Weights of a small image FSQ autoencoder.
Training: 7200 steps, batches of 512.
Data: trained on made-up waving flags, 97500 training examples, 37.8 epochs.
Rows from expert 1 of block 3 of the encoder, named by matrix and row number. Rows with one number belong to one neuron. Each number is 128 + 24 x the weight over its row's rms, rounded and kept within 0 to 255. All counts start at 0. Numbers have three digits each. After the name is the row's rms in percent of the matrix's.
# up: expert up (encoder.blocks.3.mlp.up, 16x320x160), inputs 0-79
# down: expert down (encoder.blocks.3.mlp.down, 16x160x320, transposed), outputs 0-79
up.256 113:122129125154132119116148140147127134124095140102135114131121159113115145118170122102086116131128151111135110094148096144152143174168138110119155134088150122076142105161170138154147136158110121137138131094153148152158136172157149075142127094
up.257 042:125102129149113158128108061152111168110135095153123139144127120142117146142138144137096163107107143123159143093122100165124142095187146122128119130110129109108115096122070142069177118106121102118133119110116129131116178114103144100109100102
up.258 103:099146123141110125113124122177151145165120135123120130127088147158099118117157099104129134088136135124102109076133105102109164148145128113146172118101137154054134117120143116132146127094074128177120122119140174178111142154164179115180141131
up.259 083:105127127130070085134144125145100094134112097134120148113126126130132157089146156126146141097113160092146163097111145121144122146131118136115135149105174098093111142126161113111145108131126115150129100104138180166153127105146167119159105128
up.260 051:081128123135116128185135148142139123150141142106133139097111111123135153070129118142154090106088130136126085129109111170154146106175151151113099106121116116108137109100179113151121174116121150097127116106134157130129164151116122105170135079
up.261 089:122152154157095110126119158161151176152118102139139152131137142145136113090122147127107119118149069146130069152145133117177145147178145140139135165150140196128156133131112163164128130106149082138125159119150153106107131165144168144115153144
up.262 109:100147130096094114151112145156133116144120104118081119117091127144118102151119084112159164161114150141080104086119155154084115152159135117163125124117156126112136112115133122107175113151154099128119109150142175143144182141130112113180099088
up.263 055:102106161112151150132096132166119154143140106124135140154163166096136132120098130098130118108114153119144118077094130170174131153166135139109120136138096158128153099145117146151152148136117143128114089151131125155147171130169104139129123103
up.264 075:131137098137131119139137132162148138164137120143117095132121160144096137111148100137127140145129108126103101137151104133125135138158144181175153126094144141066141142120147117144192155098116128143106122118139138150125125125125136138159132136
up.265 030:133080124119107100074151116130118123143129091148118138163126067117128130171111101123122103139159137162083121151111091135126063154153159089125133121089112144155114133128172150129137136102143112112125152086130163156136153138143143118122153112
up.266 078:086118150142117108170143151131099117162124129092134134126090113160129141170121114110156102127129106137112112105116130133159120182169113114160148110149162124111166093136137108149145123107100145119173144160101106139086107213160099092107117134
up.267 049:141124174186092158088129105180148137158104095133119092120117137152125166150171155137118123126127126133126121119104082124169147110182174127148165105096124127141141135176113090144192151090141132165149157127135168116116097118131166132119099127
up.268 130:136135143143109161120127105122127183141119124105108159168135131170083115067133119158147178091134127116106142089141099143128115132166123156158150122084162126108141119144131121146165182110124136129123146093115157103144153101145159108164106121
up.269 086:102123119172088082148152118183151099149135112118116114155114136158123151125153084104142129153114111145095063080136114138157153153183148161165136160084129120094131105123142119140180123146149131122127122143106131118140088151115139109172133114
up.270 102:099172130115076190132151157138139148159152109142127163122137142136115121131132095160126122119113104170097137108120125113126150147148107131133159066108124105123152143093102090129132162128099113120140172145162120119173129160155157070175065117
up.271 083:133127183129114133117123113144135124154140111067079125133130137144157122104116126124100181122095113083132114116137148147132112129159147134122193138134138125115132102120113102135122118159144106161134121096132150119139126167137155124163124121
up.272 040:099146104140103084119112135134132098144085127156096151186118139139163135090140113122136132115116136109135137097095154118099103137150157145115066129108137102108110121103128124130166181116110129090157146115142139124126142151142135130156083108
up.273 084:104111110147121130111125165150146115145082132108129116157077161074179124130104132117179127096139097150132065149111130123142109122168163129118134136111112108104172105069076119169152134130107119098143111138136129147089100112080091099130096125
up.274 139:099124092158095093163136091202095142145127103105109169155058154094114121160142118153113097087118107140148099126106117144133138145126186109130127150118132105137119109098103103146130155136147100103153142127136158169129124139104123125127131071
up.275 117:164140142114084152120124144161127130131078137133121135109134111159107138120132125143110132121114115094149104118137094078149104156130119112134151138133072156099149144149129122114144170085144099068116106133167169115122107118148189118143111106
up.276 071:099152108150130110156140101118102135120130135095126150164119102154116133089148105197116146142104128142144110089110095160140115155142119093103122105092133080095154088119126098136202155098095102168110132120130129116118112128151182098138122153
up.277 139:132135120089120117131141081153121108159116099123141119122078136118099158119074120112128126099099149136119115143146128118128132152133159162133096117069127151129129152152140143151170143122126089137123135157133120181137089075177143111107130113
up.278 136:081149132131148093080125145182116093131123104136135119142111148110091147128142093188090130083114169149149122146125100134135170132126127116150106138100156086111172117114130120164155157147107125118135169138159121125121123142123154134170126144
up.279 140:086099103136140117148187133156113130116151094137105110177102117101136147188159137094094159141126100118108116113144142124133100134182128165112127125098132146094149136126130100157149155131135140104093145113151157162125103139156148138159120076
up.280 142:117137083166117149134163137161134132125113135117120152145099145170095135082147119109120140090112109122121122114146096124145180168154159132133142131107136113080128086109188103150145147134125120161135157143134145127115099157195168101149118096
up.281 090:145160134100123095105132114196152126140120114089093164133117157170121138129135151153108175094093103119145151140152083143115115141145140166139136099115143096111119124113135141123136104104125095178080148133134114150133164178108170149146125161
up.282 092:144144091155105164103124093123120099160135087101112137168117166128120124138139125097113130144099170148134135125119105141145133149168130138143139111100105102107136140098113123151114151098139142140113129127154103162128116138133131062149093108
up.283 118:111165098122157153095154103178104128133121147160157138121098172140112108074123119133145133136133121126122121105114084103125176169091139171169177113090105120128117112095155115128131150157144136139159148122143133124142137103141160151158110101
up.284 070:101145100117093086120114138180130150166117098090122108152177113136111098110152152140133154090136129112123113118143083127113132131107121147147109142079121133089115142130121091108133154158115135147112141117085177171121142139124141139141113100
up.285 140:109142122146128125154111084136136153155118096176115129159077145114116157116120140070094152135127130094086114084108090108105133181166156172146140133090158156118110129099109102191122116120128142106119103102145157127146153104110133110140135118
up.286 120:091137158131090150102115113119125144138095083132164137126093128143141144120145096148100096119121132101113114127121120122163094158142155154128129134106133130136105090126152139173136154125102131116116118130129175085105132153106131128144126126
up.287 117:127169072122151128107136094165128083172153134119143147144097125137120129090100093132112107129113092153143098093152167169149154171156124138163125108078103098106118103127124109120151166089140115146105141100129145157125118138095117123123124116
up.288 054:122117127129116125136192141185140128114136086110123161158048147107127133164119054138105134109119105147162087116166167133155124165144117112172173113146150122123101154141129123154154130133169119112116131131137161138138111135112157099179139141
up.289 139:102108130164133097134158124142143131167126111103158110129085150145130147156155122136119122096170179131120125110085125207134124141147157159131103130105127180146118115111094137147136148108156154071189128103144186127126127160128146142127139132
up.290 136:141139101096139149151170136185104161162107122060129131141122148145110158148154070151120142149130154114133098118111154113107132139153166107144151129100106150107151147127133132136168150131144131074149144127161158123138135164150097121151106136
up.291 089:116098101119144124154185099137143094113085124109133134121092134167145100144117108136116089129140159118124113092140119132129109168166145114141155121145150121101126093153074128128141132135125113109106105116108150096121131137117184166155167145
up.292 104:106150121136145122121148080144121170190134126135110142164102125157125116118153070165080146166142158082107112123123114124089117181172112147165186155132137104101153140155116132164170145127147090111112132123146167138161154122125152091149123070
up.293 028:114120132099142187114141103172113124162167160132114126150113131138132105130133181140125158126141132118141104138139067109118115157139130165130120131127109123139113130110116106136130169180173102106115081116109144153128174164141145117170106101
down.256 095:125106108123125148132113138165101156139152141122100121161089132112118110158140095147139138115134081107125117086124141118104093124168159160126110142084135095085139135112094121129198161146131120085148132134146149146148160092142140120111114114
down.257 066:109135170092135118116087106187150135157101089140122072150127156154134138124097107140159139160123117139123093154108153102119098126122149113119156153148121124098146103082129141191144139097098117097121106153130143132115127114142160125161126139
down.258 144:129136126118144050128147123131139139076150186105126144142116158135123132173144091091162149094133103153174141109134093143148149140156121109117102130125122133089083199150104158142111128180131132135150077089162127156177120140142094158148135103
down.259 061:130173136124151165131083115125142123123099165134139124124148070107104169115095113104113193159130128155153107163100132137131134146166160139113176114154116121136178151116098134088110132112079086111087120137161134111138160103153159131159103110
down.260 060:098143153191144143081152129192115151185145131166114093147106171105091132136112122114123152133139138135136111112102120096146146155159142113145135125107118108100143125136118143166115091099125149156111116096143141146113162119151064111121072102
down.261 082:144108153128131144122145105154100106159090139144104082153124153115099160077132119101108110099133144143137124123100118135144096115150128146062109112108141155086137114120138128144130151101115151106142105106160154129140119134163091120130074151
down.262 121:089091138163089138072135102141139145144105138122167088127126129150120113111113159153115118115152095104132133121115113130088105142133170136114160123134126105145140067107144125151148132173132135134149125120118116163152132093148132166113139112
down.263 064:100154145154134107068172118165107100159114151218112114153150124093099122102112125103113127120146146141098127138107096158142112185164129103128116153131132128066127131071114173164184164102110120143126119129111119127120147109114136131155143151
down.264 056:101127137148114120118153143164150114111115113136116158154110150178127117143114099089168145092150128102158133153140073141172086139145161120124169128090099116121136093121124143118149119089109093164146148115113154102140138098147128120123119141
down.265 056:157130155151131150083170119192161108156138096138159124151106137137149113133087106150107122116145090157130114131143114109112129176134172166123134126086120107117160128129125135127135131095125120107098128070156140153117166154175119112090130156
down.266 091:133176113164134161093134084142111092149105160133128126114124110094152123091118157100137123095118104102101097164143122114148151122145110112106124126060137143163153148154145141111159089111155151123117121133125134142122151147144133110105118153
down.267 061:127165156134139143105122122173166138198116104151124103111082130083113155122147138134162144122122138130145120124127115100132146143112135137146157112099103125091107112126153150120157134120112112108096095087161141157090114113162117167147104145
down.268 109:111135132128099123071085131174117127125122104155135131116153124143111091067134141111173111117148144132162124129084133088122140155122141141119119154120149147108133123112112107129153089144097113136096125128125137123136160117106114122122129186
down.269 091:153091148104144117060116139147175174139127120143133111141110124149150118114136165082174133136124167136158129128138177132152140152131148137122125121124135119126108135187125119125122107141095126215126089107112116145149154124132139119151112186
down.270 098:169132149159112113095110113159128152119108134131140142162105141131114095106107147143140137094096085141177153151081154132134101132063115100140146111120108134114122131154131144165156090180148106106145098105136143104112142127177138159132108114
down.271 083:140152129105145120078130140145137121070152144151124100130124146134123122117138114091129155115124177107120143121113113160117153142157118123120172124123077149118134130143122120163113168081134135111122120130083062157167136113118104131166107135
down.272 052:130127126138108123097148147149093098198120091152163099144122157122105169129103126160129109126099131127160134110105102127134134129182145117061120127112116132128131132126090139176130138102107144138124084102144130173112161136141108124117109122
down.273 091:133148108096142125105130132113113135128100137153157119159160124117118153101132133085134152098109102115144110127105123113146154128123144144147121141105103119065164136133154159084166119141159115145087156119158133115082109110125117181092106110
down.274 169:101137137119160157099121129138143135118165164174111130182107118118086124101106075148136154146145149087125159130133100118112191160147094122141181127127115091127124126102099119134171115090122126117095144104147084132136141172087111116104150170
down.275 103:106184111085169173172135135138154152128130140158131159134120121088117105132145085146097133122134143119132116096115177126133155164102097140173180151119115161097133102092172135142099137106125114181109130129106155166159165097151147107133146105
down.276 081:124119184144146149086164127134127119137112154101149127145156120103133119129098148141136152162131110150101131098142104129142162171167148173091160144155173141090195107104155147096115083116150081119123123127171131164141156142116139152095118131
down.277 140:134145106108135128119098134162113138117127124130108112092101068107137163120080102148104121165185120100118123168124120130132147151110160159150127128118103133113136107134111121115118118148169129138142122104126095111131131104099149167141079145
down.278 117:148106139146128103086141072112086165129140134122091142138129149138134134129122077129152120097128164172134143148131089114149188164140156132112156133090110107088090151157122116132097118152120145078151133133139118076117065201103093139146120121
down.279 115:142170125103116146086056143116132098120090113128118136129148132149115123141156166176135163140162143154179163179138130148126142089137141086128115149143145104149145161129124124160129137116116101077141144150097094134121179108126113150134090092
down.280 159:141112139152118117144185105169099135158134154090127160122169144153131113195116119143163132158139134123125151157140100103127145162191135143128112106118137133099139126165097101124143135121119110136107093129148160159123141160143121117153131111
down.281 072:113153144133100108097130119175112138112110119144114123132152117129131140116083122123106124103128112152172118110079174144116097164139196114157099120110178144165142126130134127145121164106152133133156107128087104133116150147115110165089118200
down.282 060:110152129172121119097161126131127138180100132116098127168118091146128142141121140135150129125109127119089128120136112095154101128163144142126172121090125111093126100085148134114119147098101120126120170103150153136111176159161155144157132146
down.283 099:158120142146152092075121107112130142152108165147092110156104176135112114128114122171125150131136077143131148126114127130115135192106142154142139151100164114106143091110134161168171096137085117129110115115135152117127135157130099136120112134
down.284 075:156162111116100144107111093157157098137054118141113136138118133125106118109129184133089150116106130150146128140102137180138082170146112112099115111133121105162129131118120148152130122149111092098138116126137121129129124150107138137116102133
down.285 167:146127149116094096066098155133146152144139150131123130121100163096125114127121108105128107099159147148145133163138111114101158144139140082165151125124139212111083112146127161187106109104096126136118126112134104090110095132132127112112147128
down.286 103:078176092138107147086157133160146178160129154100062125134146135098147119109109091097132114159140096122136091085140147138100094154143110156125183128128133131097084167142099130137095126128141142148123161110149118087138143105164169156116124124
down.287 118:140136133144173127146128096142130122142098151141143128144122134144087147117105118125166161148138123143121106141130109169136141117154104147092114155106127154113145078116140066127102151083114124176160108137143127114129106149102161136159135102
down.288 064:156146118120119138134126131187122134133126103117108109147118127122125101165164113092124125142137142119128114082112151126164111150095129140104105137095102110148120146075146143143168075092104103151126144102142130128086178128156171148115110109
down.289 140:132132051117131130111106090124165124159127101171100148137118147129091148122119139142152105104129109112075108102184101122167119106154122135136185172103123126088140172120157142133121093129109133133116166078111126090129112105107122117114165135
down.290 127:115106084163086155124131141165144130188106093112112112114166150137094146164120092141130111160117125103131134099125187093111112126163112119088144099154133147145140158122115110095137143156136117098084109174061100127150137140120151098189142170
down.291 074:096107122155098083108104103139101115115148113098113137133201126172135099123128146130149109088158130139153115150116127119077162150119145102127167120147150115123107149098125112123117144112099140081111116099181127109104109138156119122138096137
down.292 119:157140137157090161073124116092160157139134135146121102119138159145102179169118115121135141097104125130145160166114110098117157174136099124162145127130129088081133166101096084109141088114127127101120116134118134128129146168139162140116078160
down.293 054:120113125133100110132151119159103107136111127160139129121105132128110151160106101153094137093159121173148090113107118149111108166171141154122126134119154098084161111133144123120106158074138137144103131113118170104145144167123144147124153125